{
  "model": "image classifier",
  "dataset": "pixel-art sprites of 400 made-up characters on tiled backdrops",
  "train_examples": 197500,
  "image_size": 32,
  "crop_scale_min": 1,
  "horizontal_flip": false,
  "translate": 0.12,
  "cutout": 0.25,
  "targets": ["sprite", "colour", "place"],
  "num_classes": [400, 12, 4],
  "arch": "gmlp",
  "norm": "rmsnorm",
  "mlp_ratio": 6,
  "patch_size": [2, 2],
  "layers": 8,
  "width": 192,
  "loss": "binary_cross_entropy",
  "residual_init": "none",
  "optimizer": "adamw",
  "lr": 0.0014,
  "beta1": 0.9,
  "beta2": 0.999,
  "eps": 1e-06,
  "grad_clip": 5.0,
  "steps": 13500,
  "batch_size": 128,
  "epochs": 8.7,
  "lr_schedule": "wsd",
  "decay_fraction": 0.2,
  "final_lr_fraction": 0.1,
  "warmup_steps": 670,
  "weight_decay": 0.3
}
Rows from block 2 of a small image classifier, named by matrix and row number. Rows with one number belong to one neuron. Each number is 128 + 24 x the weight over its row's rms, rounded and kept within 0 to 255. All counts start at 0.
After each neuron's rows are labels from the 100 images, of 14976, where the neuron reaches its largest size: "colour at peak" is the nearest of a few named colours to the mean colour under the peak. Only what is clearly more common there than usual is listed. The data: pixel-art sprites of 400 made-up characters on tiled backdrops.
# u: gMLP up (value half) (model.blocks.2.mixer.u.weight, 576x192), inputs 96-191
# v: gMLP up (gate half) (model.blocks.2.mixer.v.weight, 576x192), inputs 96-191
# out: gMLP down (model.blocks.2.mixer.out.weight, 192x576, transposed), outputs 96-191

u.85 [106 115 116 121 150 107 101 106  68 112 128 117 145 110 132 133 123  91 107 107 149 159 128 111 161 108 147 117 121 109 117 124 118 146 129 116 126 132 125 116 123 124 143 122 111 100 154 132 153 150 112  91 116 117 132 110 143 141  95 111 102 110 123 138 157 107 193 141 148 112 111 138 150  76 119 108  98 112 111 126 126 104 129 129 129 123 102 102 118 133 143 154 131  97 160 158]
v.85 [135 132 128 127 106 106 127 137 144 186 131 106 107 131 135 116 134 140  90 130  97 152 112 139 150 102 128 112 136 139  78 127 139 128 182 115 147 148  62  96 173 135 107 122 144 116 107 112 120  93 114 150 106 126 128 152 137 141 128 122 138 153  99  92 110 119 140 129  98 118 140 100 127  88 132 137 118 119 159 141 159  83 148 150  94 127 148 151 131 150 175 153  95 137 114  85]
out.85 [140 147 133 134 146 135 132 124 104 124 113 118 174 119 152 146 159 148 120 154 143 135 136 127 163 130 130 124 116 142 160 138 165 134  92 155 154 163 142 142  87 156 118 115  94  94 142 170 129 174 115 123 113 130 143 107 140 122 145 145  94 104 153 150 146 142 109 150 155 137  94 148  97 171  99 151 128 115 151 140  97 123 118 133 149 140 106 135  93 154  88 122 140  86 133 139]
colour at peak: brown

u.302 [164 160 138 148 121 132  98 142 137 136  95 117 114 131 115 159 144 102 117 121 112  91 131 193 119 114 130 120 116 125 103 169 117 129 140  92 141 103 130 126 137 150 141  85 102 156 139 113 145 130 153  93 129 120 121 112 114 130 112 104 130 140  90 152 111 129  99  90 151 156 122 103 128 171 129 108 147 187 189 155  69 106 108 124 141 182 137  99 126 117 117 103 140 123 134 107]
v.302 [128 150 153 159 125 130  92 130 122 173  69 112 114 118 140 155 175 129 102 128 115  87 119 182 138 141 142 180 163 145 100 176 100 154 140 105 133 121 101  67 144 102 161 103 117 132 172 107 113 123 122 139 124 118 121 117 148 117 114 107 108 136  86 102 111 114 133  83 155 152 159 128 140 141 129 121 136 139 139 174 117 122 108 125 119 157 122  99 126 147 153 139 111 130 127  94]
out.302 [152 111 119 147 161 132  98 128 122 158 123 149 131 120 192 138 123 129 147 121 118 145 109 138 162 143 133 107 149 143  67 113 163 135 131 127 168 135 107 127 129 155 101 152 128 122 150 188 123 154 131 170 108 159 121 129 134 137 138 132 150 158 103 129 127 131 157 118 121 136 109 107 137  68 181 161 125 103 121 173 144 113 103 141 119  96 139 174 107 169 140 161 130  92 132 119]
colour at peak: grey

u.235 [110 166 133 167 123 103 120  91  95 117  78 130 142 144  93 132 126 137 149  83  97  94 137 109  95  83 114 133 166 107  93 161  98 128 172 139 121  90 139 147 162 100 127 104 124 139 103  94  96 120 135  99  89 120 141 105 167 108 106 111  91 120  64 107 107  82 109 116 158 140 130 105 172 141 139 129 156 124 156 115 128 137 126 113 136 121 116 108 109 116 136 144 149 168 137 150]
v.235 [171 133 155 142 137 142 145  93 135 117 134 117 177 128 124 171 126  85 121 110 170 110 122 146 153 153 138 183 123 150 125 132  77 162 130 154 108 149 158 102 140 119 108 126  96 138 122 134 131 162 159 114 147 122 121 106 115 111 154 174 125 150 120 122 108 125 165 121 177 130 113 151  96 162 106 148 166 165 148 118 125 134  96 148 125 175 117 142 164 160 117 120 117 134 145 116]
out.235 [116 105  98 113 103 163 139 139 158 100 116  88 113 154 150  89 150  91 130 117 101 127 137 154 152 104 134 140 102 137  90 123 159 144 140 137 128 165 140 124 154 147 173 182 106  92 116 133 145 158 133  96 116 130 140 130 109 135 156 105 155 117 143 109 114 128  85 144 140 124 148  91 138 124 106 109  92 104 127 133 121  96 112 123  83 125 139 150 136  97 110 108 162 111 126 157]
colour at peak: grey

u.426 [117 160 153 154 124 172 143 154 121 114 114 150 103  80 134  94  95 152 148 122 108 119 143 141  91  91 136 124 127 111 138 158  87 139 130 113 138 107 100  98 111 127 108  97 146 151 153 108  96 130 112  83 126 102 116 119 128 111 111 155  93 156 131 128 152 144 114  95 121 185 136 149 122 123 118 118 174 156 141 120  63 147 149 147 146 153 108 143  97  90 115 125 112 141 143 119]
v.426 [146 130 132 103 146 147  99 145 122 134 123 134 149 111 140 148 145 114 127  94 133 119 116 134 132 116 117 114 142 155  61 118 163 109 166  92 157 109 158 138 118 127 164 131 121 106 144 162 135 148 127 157 140 149 157 130 132 165 105 109 146 134  72 184 143 165 121 114 112 123 129 140 117 115 173 142 119 140 106 138 131 131  74 136 140 105 142  74 133 123 121 116 155 129 129 127]
out.426 [141 107 121 160 148 133 114 121 103 148 156 132 129 150 155 173 100 125 171 122 136 150  77 133 118  93 127  81 113 131 172 118  95 113 107 116 176  90 130 164 134 155 126  93 143 115 107 165  59 139 148 154 126 133 158 124 112 119 123 115 103 141 148 169 158 125 118 183 136 165 112 127 164 102 191 113 147 161 126 144 138 124 123 122  89 106 153 125 134 113 127 121 106 118 134 106]
colour at peak: brown

u.150 [157 148 152 138 164 125 112 129 109 166 102 105 122 137 107 103 116 130  83  93  83 140 126 180 135 119  84 126 143 125  63 130 119 170 163 127 107 134 100  97 172 122 142 116 105 109 131 126 134 109  93 153 136 138 118  92 134 114  93 119 123 122  67 109 132 112 149 105 134 139 129 136 143 109  88 135 122 125 147 145 131  88  98 121 153 180 125 128 113 144 141 165 137  89 142 109]
v.150 [103 161 129 189  89 148 143 101 151 106  97 131 146 130 101  96 115 131 155  94 115  92 142 139 155 142 105 165 168 121 141 176  56 142 129 160 108 154 104 150 124 116 134 102  79 161 128 108 129 139 121 107 148 129  96  88 108  97 130 155 126 166 121  85 120  74 114  74 129 163 103 143 104 157 138 142 156 136 157 157 127 150 118  82 153 160 130 147 124 152 128 101 169 141 126 154]
out.150 [105  67 126 100 124 125  83 118  78 152 170 115 153 107 124 163 126 135 105 148 104 124 119 122 124 144 146 157  97 126 140 104 110 119 109 141 120  84 167 124 129 101 162 138  98 122 128 126 159 144 142 151 113 124 169 134 126 112 133 113 150 171 158 133 177 140 129 130 127 171 118  98  89 133 151  94 121 141 117 174 169 108 140  92 103  94 135 123 133 128 111  80 108 123 135 130]
colour at peak: orange

u.166 [ 73 129 181 138 115 128 159 124 104 115 104 121 122 112 145 153 100 126 134 137 111 150 122  93 148 122 176 116 128 149 129 164  63 164 132  68 127 111 122 109 136 138  98 129 135 110 110 116 102 178 139  98 107 102 150 166 109 114 151 151  60 129 137 110 162 151 162 131 110 118  95  95 184 101 111 132 125 152 118 109 121  95 133 160 113 118  92 108 101 129 105 128 124 146 119 141]
v.166 [ 94 115 134 111  98 118 144 159 135 123 147 113 132  95 163 145 143 153 128 144  84 139 128 119 159 169 109 139 141 159 113 115 120 146 143  77  71 105 138 120 161 120 138 156 115 120 112 146 128 138 119 170 160 178 155 170 117 141 148 124 138 135 129 102 163 161 163 128  84 107 114 116 168 121 123 172 110 157  96 132 154  97  87 155  96 120  93  98 144 142 156 107 137 130  93 126]
out.166 [134 151 177 111 114 129 156 166 209 156 109 102  95 121 113 103 107 134 113 145 123 120 100 140 139 132  82 117 164 142  61 104 174 134 154 126 145 141 111 136 130 141 126 123 150 133 116 150 165 124 117 200 162 149 125 135 102 142 127 144 154 135  82 101 102 121 149  72  99 103 105 132 100 105 149 159 136 129 167 155 154 138 102 132 119 139 160 111 140 140 151 155 134 143  95 120]
colour at peak: black

u.70 [125 148 144 143 133 142 101 142  89 161  93 122  96  83 109 159 152 123 155  76 113  85 134 148 111 118 101 122 177 123  59 149 102 144 191  79 111 150 137 137 133  76 121 110 108 110 177 115 119 179 104 146 131 123 148  99 164 122 127  99  83 144  52  93 156 127 163  95 140 132  97 146 116 127 156 124 156 137 101 148 136 123 109 120 125 115 104  95 103 131 139 140 111 113 128 108]
v.70 [152 172 135 195 120 160 139 151 168 163  83 117 159 104 110 133 109 113 148 129 106 109 138 121 113 145 140 160 190 168 156 185  75 125 102 130 129 147 109 137 111 124 133 102 120 136 121 106  94 128 122 151 134 146  84 138 105 138 153 166 132 114 137  89 102 104 109  94 139 178 155 159 154 147 127 153 114 128 151 157 144 144 122 134 130 165 109 142  82 166 150 150 167 141 156 116]
out.70 [138 128 134 100 141 117 125 153 162 116 166 104 145 110 134 147 166 137 122 122 117 136  90 108 100  86 122  96  93  93 120 103 204 141 157 100 132 134 195 140 124 148 108 103 145 123 135 145  96 157 112 170 113 118 115 139 161 132 137 111  99 115 134  83 164 123  68 146  96 132 134  97 109 124 121 148 133 147 170 145 161 143  92 140 118  90 137 127  95 120  81 132 135 136 153 114]
colour at peak: brown

u.468 [116 138 127 149 147 138 134 124 129 122 118 164 137 107 145 138  74 112 136 111 140 122 100 150  88 142 122 162 137 110 114 137 110  95 159 122  92 110 132  94 170  85 138 139 137 155 147 101 132 160 142 110 137 146 108 134 126 122 144 131  99 187  99 104 173 100 168  77 163 153 118 128 171 137 123 105 143 101 117 150  94 143 127 153 116 105  99  78 145 104 149 116 123 141 151 139]
v.468 [ 91 122 144 138 122 175 145 113 101 133 119 148 103 140 125 116 119 163 158 111  85 122 186  96 120 143 139  82 131  93 141 135 107 182 116 163 130 150 122 161 129 133 116 159  95 115 148 148 120 128 112  98 141 110 105  89 125  77 128 135 112 122 132 101 150 136 125 126 146 183 114 163  72 135 149 125 170 145  97 152 116 141 124 114 127 164  87 154  92 118 120 101 131 135 106 121]
out.468 [119 119 184 142 143  99 130 113 136 169 118 110 124 168  82 162 158 152 105 178 156 162 100 101  92 104 129 123 126 115 158 115 129 132  93 150 136 151 123 159  80 113  96 133 142 137 124 120 157 110 128 151 123 127  93 139 125 159 157 168 118 128 126 132 139 126 147 143 108 137 117  83  83 122 126 134 125 123 132 168 138 104 163 130 120 144 116 118 107 104  97 119 160 158 108  99]
colour at peak: brown

u.71 [138 180 115 178 125 117 102 135 114 131  86 142 110  97  75 123 123 105 122 109  95 108 139 157 129 114  81 141 150 111 102 141 118 138 163 131 124 113  94 144 139 109 122 110  84 142 123 101 104 149 148 147 144 137 130 108 126 113 108 118 100 120  82 129 112 120 121  99 178 132 122 125 152 122 119 122 167 124  91 147 142 132 115  81 110 131  91 121  98 127 162 190 123  95 114 132]
v.71 [103 103 169 103 160 136 122 107  60 107 150 133 129 150 150 116 127 128  82 143 161 142 141 125 121 102 108 101 111 119  97 100 116 138 171 141 137 115 163 136 120  98 159 145 132 106 104 158 156 141 108 113 108 132 172  85 155 113  96 120  99  99 106 141 160 170 144 160 134 136 121 134 124 152 129 163 127 142 123  91 101 141 113 126 188 132 105  80 140 102 115 112 108 152 128 151]
out.71 [120 143 144 120 137 120 131  75 130 169  99 134 122 158 104 125 174 117 117 151 160 142  68  96  88 183 145 122 131 124  83 102  82 101 126 139 113 145 151 141 143 109 116 173 137 127 126 142 144 128 146 120 122 120 119 117 126 155 141 115 122 123 126 109  91 116 169 111 115 103 105 122 119  82 128 114 106 100 119 143 158 106  97 153 142 138 144 107 141 152 111 111 154 140  99  83]
colour at peak: orange; cyan

u.497 [118 156 132 175 130 135 106 117 116 173  73 173 141 124 124 157 131 124 152 144 145 132  84 123  77 141 143 132 181 146 125 162 101  86 139 126 155 152 107 162 107  89 125 109 143 136 133 143  92 152 132 174  92 141 135 102 156 120 121 114  72 130 105 109 137  96 127  91 126 142 125 112 168 111 142 133 145  98 124 190 141 134 133 145 165  92 119 120  69 126 156 147 135 111 105 123]
v.497 [120 165 128 189 118 139 102 114 100 145  65 168 142 115 137 140 121 144 163 130 154 112 115 140 106 134 126 125 157 137 121 192 103  75 145 144 141 181 123 142 115  94 127  93  97 113 139 145  72 147 134 137 125 127 139  85 144 107 115 131  60 128 102 146 144 110 119 102 152 173 143 149 130 143 147  97 160 116 108 168 130 152 153 109 141 115 101 115  80  99 161 132 123  97 101 139]
out.497 [122  81 113  82 136 126 144 119 145 106 158 116 133 145 140  83 110 121 152  98 145 120 163 140 154 135 117 134  97 136 106  99 167 121 129 106 115 131 110  99 138 139 101 162  82 106 111 137 148 130 139 101 159 134 111 117 121 119  83 152 160 120 144 185  91 124 138 159 148 118 118 167 104  92 117 127 130 147 109  81 117 121  76 157 136 120 183 141 174 167 130 145 144 136 138 124]
colour at peak: black

u.42 [109 119 126 139 163 130 148 148 121 148  94 129 126 139 124  82 127 147  79 148 117 160 182 109 129  87 106 107 151 138 114 141 123 130 146  71 138 143 123 120  99 107 113 121 138  87  98 122 117 110  86 127 104 122 132 146 138 171  89 127  82 101 100 119 139 155 129 141 123 131 141 151 130 109 161 136  86 151  96  76 123 141 115 138  86 109 118 102 142 130 172 125 150 138  99  90]
v.42 [113 153 124 147 107 116 113 127  98 113 120 111 103  84 151 130 183 142 154  99  53 150 106 128 123  82 130  90 121 139 152 153 120 134 114 135 130  71 138 126 121 149 148 106  86 143 131 110  95 107 137 128 116 117 150 125 133 134 113 136 106 112 138 152 119 141 111 157 125 160 145 114 131  99 113 114 134 125 174 154 123 124 142  98 129 136 102 151  92  80 117 159 116 106 132 158]
out.42 [156 132 118 125 111 108 126 145 132 143 164 129 118 150 110 177  82 116 159 153 139 136  96 145 100 126 117 180 121 107 158 110 114 150  94 151 123 117 132 144 132 128 104 153 143 170 148 107 145 135 135 141 148 158 118 133 142 115 141 140 144  99 159 119 129  98 137 132 132 107  70 120 108 129  94 141 150 137 134 144 124 106 142 144 113 176 110 142 121 114 118 122 131  87  91 145]
colour at peak: black

u.172 [ 96 162 145 170 146 113 113 132  87 130  80 118 122 136 128 137 142 135 116 148 105 134 138 131 114  87 121 130 163 120  93 175  69 134 185 117 117 111 116 119 116  80 161  70 115 122 119  99 109 144 100  85 108 122 133 116 175 125  72 106  48 101  64 102 146 119 142 113 132 138 123 121 168 143 128 129 101 134 129 120 110 125 147 120 157 129  96  80  98  80 136 119 135 140 119 149]
v.172 [118 148 156 154 111 142 128 104 146 123  82 103 177  78 112 142 134 120 131 149 122 119 118 114 124 124 148 174 184 175 145 146  64  99 116 145 119 147 118 125 121 114 179  86  92 137 126  95 111 104 115 124 122 130 113 149 102 169 117 140 128 124 136 117 110 117 116 107 122 164 173 129 149 162 103 158  84 120 137 109 141 123 137 136 132 154 119 119 101 128 161 126 152 160 155 131]
out.172 [118 115 122 155 133 131 101 167 122 170 127 113  98 147 100 150 147 133 117 137  94 165 122 121  93 115 103  95 171 118 114 129  94 157 149 130  93 109 117 148 141  97  97 112 162 120 125  42 143 136 104 129 156 131  81  83 173 132 103  89 122 149  84  81 157 118 127 114  92 115  97 121 167 114 190 111 146 122 115 148 144 141 111 112 154 134 106 100 125 109 121 105 116 110 170 103]
colour at peak: white

u.516 [105 116 148 113 167 167 126 120  93 129 133 133  94 157 121 125 113 117 151 103 111 142 163  88 151 125 128  93 127 116 106 117 141 155 124 140 135 134 130 167 158 140 112 148 119 100 148 155 136 123  74 102 114 114 159  79 148 129 117 105 130 121 129 102 166 135 128 144 102 124  87  96  72 126 161 130 153 125  63 136 177 111 147 131 118 119 115 160  93 127 160 115 102 156 121 127]
v.516 [161 115 113 121 145  97 100 107 124 113 131 123 179 128 149 146 121  99  86 154 150 187  74 114 131 101 129 125 114 134 118 117 135 123 137  99 139 142 151  64  90 134 164 114 144 101 137 120 134 132 113 111 118 129 148 169 135 188 114 109 129  93 122 177 143  79 157 146 140 112 176 116 120 164 110 121  89 105 161 123 121  94 125 150 140 113 131  80 133 129 158 186 124  91 147 126]
out.516 [127  95 146  92 134 110 142 120 128 123 134 126 166 159 113 113 151 103 128 145 101 145 112 162 115 117 137 138 127 129 114 130 131 140 136 123 120 105 118 150 160 137  95 127 176 142 101  89 120 114 111 123 127 140 146  94 141  79 120 156 142 130 133 111 146  98  60 124 135 131  68 137 121  92 118 104 179 130 126  92 129 143  87 154 148 136 130 118 117 118  94 109 140 116 139 119]
colour at peak: grey

u.335 [115 158 153 173 144 136 101 112  83 122  77 115 121  97 131 145 114 101 123 129 109 119 147 140 122  82 145 152 144 115  90 174  64 147 169 118 106 100 142 112 147  99 146  76  97 124 142  78 105 158 115  69 101  93 151 113 149 127 105 109  73 141  76 111 142 104 154 113 153 139 130 133 149 138 122 101 134 143 108  98 118 112  89 118 128 152 100  85 116  96 134 115 111 126 142 123]
v.335 [161 152 148 163 123 144 128 127 125 130 111 113 164 101 154 166 141  97 117 112 137 138 104 150 113 113 138 156 132 164 135 157  63 125 124 154 135 147 145 136 127 121 132  90 153 130 112  86 104 175 158 129 131 105 140 142 131 144 151 155  92 119 126 133 129 152 129  97 119 127 153  98 133 187 138 149 143 138 194 112 142 116  94 170 121 140  90 145 112 129 115 135 149 129 120 134]
out.335 [111 134 141 109 121 148 111 111 118 100 114 121 116 106 100 106 135  97 106 122 128 112 151 156 123 126 161 157 122 105  68 135  89 157 167 130  80 107 123  96 143  98 133 135 108 140 139  45 168 140 146  61 144 107 114 128 108 111 113  96 138 139 106  78 119 117 156  85 165 103 129 147 145 131 104  92 147 121  97 100  91 118 113 137 149 172 102  66 145  97 114 108 118 120 150 142]
colour at peak: white

u.179 [133 105 206 109 147 145 129  99 121 171 131 116 146 147  97 114 144 144  96 112 159 127 119 153 110 139 120  90 139 129  83 117 130 111 145 124 166 159 133 148 151 154 112 120 116 165 113 166 162 106 140 128 113 123 131 104 105 150 120  94 136 111 111 160 102 143 116 145 146 137  98 109 122 138 102 130 127 150 146 164 108  97 108  93 137 149 131  90 148 122  89 153 130 167 107  84]
v.179 [157 162 200 155 128 132 142 157 153 173  59  89 122 125  69 110 108  97  86 141 107 116 147 153 163 125 131 151 165 169 130 159 107 164 104  88 135  98 129 109 180 157 110 109 151 137 162 135 118 114 120 115 145 102 106 148  93 142 142 122 160 124 138 120 112 109 108 109 125 149 130 134 118 138  94 128 126 133 142 119 109 114 131  76 125 168 133 141 108 172 103 134 139 121 148  85]
out.179 [150 139 152 121  94 109 134 130 179 148 123 137 145 117 127 133 119 140 114 136 124 130  96 137 115 164 138 159 150 133  97 126 164 126 161 109 140 139 113 126  97  85 124 128 124 117 109 123 133 137 101 176 137 138 140 152 110 129 124 136 187 140  83 108 118 164 156  88  77 121 125 151  99 108 164 146 148 155 123 148 156 101 116 156 120  98 161 157 149  97 145  96 151 127  96 126]
colour at peak: grey

u.404 [153 142 172 121 152 149 125 127 134 142 102 116 151 133  90  79 101  84 103 119 122 105 112 118 116 130 172 170 108 142 125 128 123 108 107 157 132 167 159 144 157 157 141 122 107 147 118  87 151 119  92  97  92  67 132 111  86 153 144 100 145 110 146 155  84  99 139 123 138  95 109 137 111 149  98  71 120  90 119 123 139 110 112 110 144 139 125 143 138 136  81 137 111 116 168 128]
v.404 [121 126 123 149 104 139 160 159 148 134 150 130 141 122 190 146 109 162 157 158 107 160  97 116 144 159 108 129 170 145 142 141 119 135 119 116  94 145 128 121 117 127 122 151 139 101 152 162  81 173 119 166 157 174 113 152 155 136 149 136 122 139 138 104 185 139 136 118 102 143 152 148 175 152 144 180 106 146 136 170 126 134 107 169 117 118 115 132 105 141 151 116 158 110  99 142]
out.404 [108  96  88 143 124 161 124 119 113 141 165 154 117 114 171 191 157 137 183 113 110 120 170 103 141 134 119  87 140 130 140 109  85 154 139 156 114 119 113 130 135 134 147 162 162 148 136 140 101 127 130 120 155 169 141 144 138 138 124 113 107 169 139 101 139 106 149 137 150 154 157 139 162 124 168 139 115 111 128 153 110 134 137 156  87 136 110  90 122 160 141 124 113  88 108 117]
colour at peak: white

u.48 [155 167 142 170 165 131 120 143 100 155  88 139 106  91 101 154 118 102 122  93 111  98 146 154 128 134 108 171 159 140  79 147 116 159 174  92 133  92 126 119 126 111 107 110 102 150 148 125 110 171 117 141 145 143 137 110 129 105 120 118 105 137  60 121 145 125 167  98 156 135  99 116 140 129 123 134 162 135  95 141 109 117 102 110 126 132 112  98 108 128 128 154  90  90 151 111]
v.48 [103 120 134 138 124 118 150 115 133 189 111 120 160 146 128 120 152 158  85 158 111 139 158  90 130 109 119 107 160 161 133 131 104 146 124 140 180 176 111 142 125 135 103 145 157 108 109 142 108  83  91 150 108 117 121 155 117 119 120 139 128 107 123 117  92 161 122 161 145 150 183 126  91  81 136 130  94 134 144 157 152 122 160 118  70 135  77 134 136 116 168 157 120 126  97  70]
out.48 [156 131  99 100 121 124 123 140 152  88 144 113 102 155 127  98 115  97 140  90 121 111  99 143 118 136 150 117  94 115 118 109 109 123 127 121 126 157 129  94 161 133 144 159 116 127 108 104 144 132 114 105 156 127  81 132 119 144 130 109 185 118 165 101  96 125 143 153 126  83  98 178 145 110  92 112 110 135 123 120 132 103 104 146 112 180 174 172 164 121 137  82 148 137 118 129]
colour at peak: orange

u.76 [124 138 141 167 154 122  65 124  73 136  85 122 137 107 119 170 116 102 110 107 127 138 125 164 132  94 127 139 155 126  92 159  68 135 173  74 120 133 141 114 133  90 157  81  83 128 143 104 133 157 111 105 121 116 139  93 152 139  88 111  71 119  64 126 138 101 164 110 154 134 105 120 139 136 130 114 124 144 123 126  93 126 128 116 154 151 100  72 123 121 143 118 137 105 165 140]
v.76 [101 143 138 187  85 167 131 152 159 187  65  91 153 126 142 136 145 127 123 139 107 120 131 131 153 143 109 143 222 165 152 175  64 122 117 115  97 153  86 122 152 117 130 113 140 133 150  84 133  96 132 138 143 125  98 147 139 145 158 157 125 140 121  78 103 126 110  95 122 137 136 128 133 131 164 150 131 139 113 147 174 163 145 136 105 134 117 145 147 128 181 126 159 162 153 104]
out.76 [101  79 121  93 140  91 116 134 103 101 153 127 110 111  98 151 150 108 103  80 120 148  96 138 114  96 148 150  99 160 118 101 121 161 152  85 121 104 174 121 127  75  88 111 117 103 113  93 127 151 125 165 125 113 160 126 131 129 102 113 141 121 116 118 164 119 136 174  77 100 120 117 124 131 130 117 159 146 153 127 151 139 121  96 140 121 152  83 118 138 144 125 122 136 191 121]
colour at peak: white

u.390 [102 152 145 172 131 118 106 108  70 141  68 123 129 100 118 124 108 127 114 139 114 121 137 151 114  93 130 148 167 131  94 172  60 124 180 102 121 122 122 119 146  87 149  91  92 125 128  69 107 153 121  92 111 103 155 107 153 127  96 104  43 139  58 106 143 116 152  90 152 145 116 122 164 134 134 100 134 126 119 106  98 112 113 105 142 140 103  79 114 102 146 117 116 112 135 114]
v.390 [110 162 141 175 117 158 121 142 145 135  89 119 150  80 147 151 148 119 165  81 119 124 124 120 113 122 122 149 180 158 142 184  71 117 131 122 111 120 129 135 127 104 135  70 159 127 127  77  97 136 136 150 138 140 118 138 142 119 129 150  87 124 121  95 125 128 110  89  79 123 141 119 154 143 161 178 145 148 131 111 147 153 127 187 148 120 109 138  89 108 159 130 132 194 160 128]
out.390 [108 106 124 112 141 116  94  99 119 119 108 127 100 122  87 108 158 141  55 120 104 135 134 133 136 103 133 123 102 101  80 113 103 147 168 107 107 102 139 109 135  90 112 110 139 114  96  67 142 110 110 143 140 103 120 144 117 137 108  92 133 146  82  87 149 123 148 125  95  91 174 134 132 128 140 103 149 113 135 139 135 138  96 104 131 126 119  81 130 101 110 137  97 107 163 106]
colour at peak: white

u.81 [126 125 149 169 115 155 148 155 128 159 111 121 113 103 149 139 128 105 139 119  67 129 122 132 140 142 178 151 130 143 145 142  70 165 110 125 132 134 143 138 122 134 155 130 106 119 179  75  74 157 124 121 116  82 147 166 103 152 191 143 113 137 141  90 161 142 124 106 113 160 143  68 128 147 114  92 114 100 126 159 146  92 158 119 103 134  96 148  93 134  85 103 148  93 138 124]
v.81 [125 132 154 172  94 163 145  94 139 138 111  90 113 109 135 112 126 124 131 117  86 101 115 144 147 150 148 154 119 142 155 149  84 146 107 156 116 150 131 121 160 137 107 139  42 136 144  82  90 118 167 100 128  86 124 138  98 136 171 164 126 158 150 117 109 158 124  99 145 173 154  88 113 141 134 118 116 141 154 146 148 111 115  98  97 149 132 158 123 136 103 135 151 123 140 100]
out.81 [120 127 134 121 151 136 133 126 121 105  93 133 100 148 123  99 127 122 147 141 147 110 109 118 129 135 125 122 126 119 169 117 161 127  97  98 122 153 164 117 165 152 101 164  99  94 106 140 140 134 155 105 133 166 108 113 105 158 125 120 110 108 134 148 104 133 143 146 151 141 113 165 139 102 144 148 133 121 148 122 133 155  82 140 120 141 126 156 117 145 146 179 130 108 123 124]
colour at peak: white

u.393 [122 144 143 151 121 141 127 143 160 181  76 112  73  92 106 110 148 129 113 107 144 114 113 130 112 143 126 209 181 145 114 162 113 147 159 122 116 131  85 106  97  74 128 120  89 119 180 116 125 165  95 142 137 108 104 143 117 147 118 151 119 150  74  60 115 131 173  74 130 122  93 113  95 104 125 123 136 124  86 144 135 142 149 106 127 100 129 123 187 109 158 104 122 143 170 108]
v.393 [ 96 115 143 152  96 129 115 155  91 144 107 116 116 126 164 114 143 156 109 157 129 155 119 151 128 127  97 123 169 145 114 159  81 146 183 137 106 135  86  59  93  59 163 114 133 112 161 119 116 120 131 121 136 123 134 133 183 149 124 120  71 109  54  91 156 106 154 125 132 172 132 135 157 159 128 147 119 119 162 147 114 143 149 139 148 131  90  88 124  97 145 108 127 123 128 141]
out.393 [124 101  98  93 141 125 125 123 118 123 153 172 177 125 134 127 131 108 137 137 136 149 152 109 144 106 156 108  86  82 130  87 131 136 114 139 185 121 173 139 153 169 152 126 167 123 106 138 140 100 134 104 104 126 136 132 121 101 126 112 138  94 186 148 124 155  95 159 144 120 133 129 152 127 104 135 122 114 157  95 122  92 132 155  98 149 111 120 115 165 115 117 100 117 138 175]
colour at peak: white

u.369 [100 159 137 180 122 121 111 116 118 142  55 117 116 128 107 117 117 147 119 175 108 122 151 148 129 133 117 148 184 124 112 181  79 144 164 135  92 140 108  90 131  65 163 108  99 110 152  90  91 145 122 107 127 104 127 130 150 136 119 114  60 126  66  74 137 125 141  86 157 143 132 118 176 165 136 114 132 117  97 117 134 126 134 106 122 136 101  73 131 112 142 104 147 124  99 108]
v.369 [137 177 142 175 121 134 129 122 132 137 115 115 145 126 163 161 107 104 139 118  92 137 100 132 127 141 126 120 130 163 147 207  79 147 112 101 117  83 128  87 136 145 108  72 158 127 132 109  88 150 147 126 144 127 120 104 143 101 142 147  95 134 144 139 111 149 125 115 124 140 145 139 162 140 155 118 162 154 143 132 110 142 120 193 165 128 108 133  93  98 134 138 115 141 171 128]
out.369 [138 174 152 122 128 164  99 144 155 163 102 111 139  96 100 117 119 151  77 164 114 154 167  87 128 141 143 153 161 111  79  94 141 146 157 143 125 122 134 153  60  93 135 130 149 143 125 104 106 160 123 157 126 124 142 177 125 160 148 129 140 144  96  55 146 109 100  93  92 137 172 135  84 159 125 150 115 123 117 126 164  97  91 120 139 124 120 137  88 109  90 137 119 140 120 111]
colour at peak: brown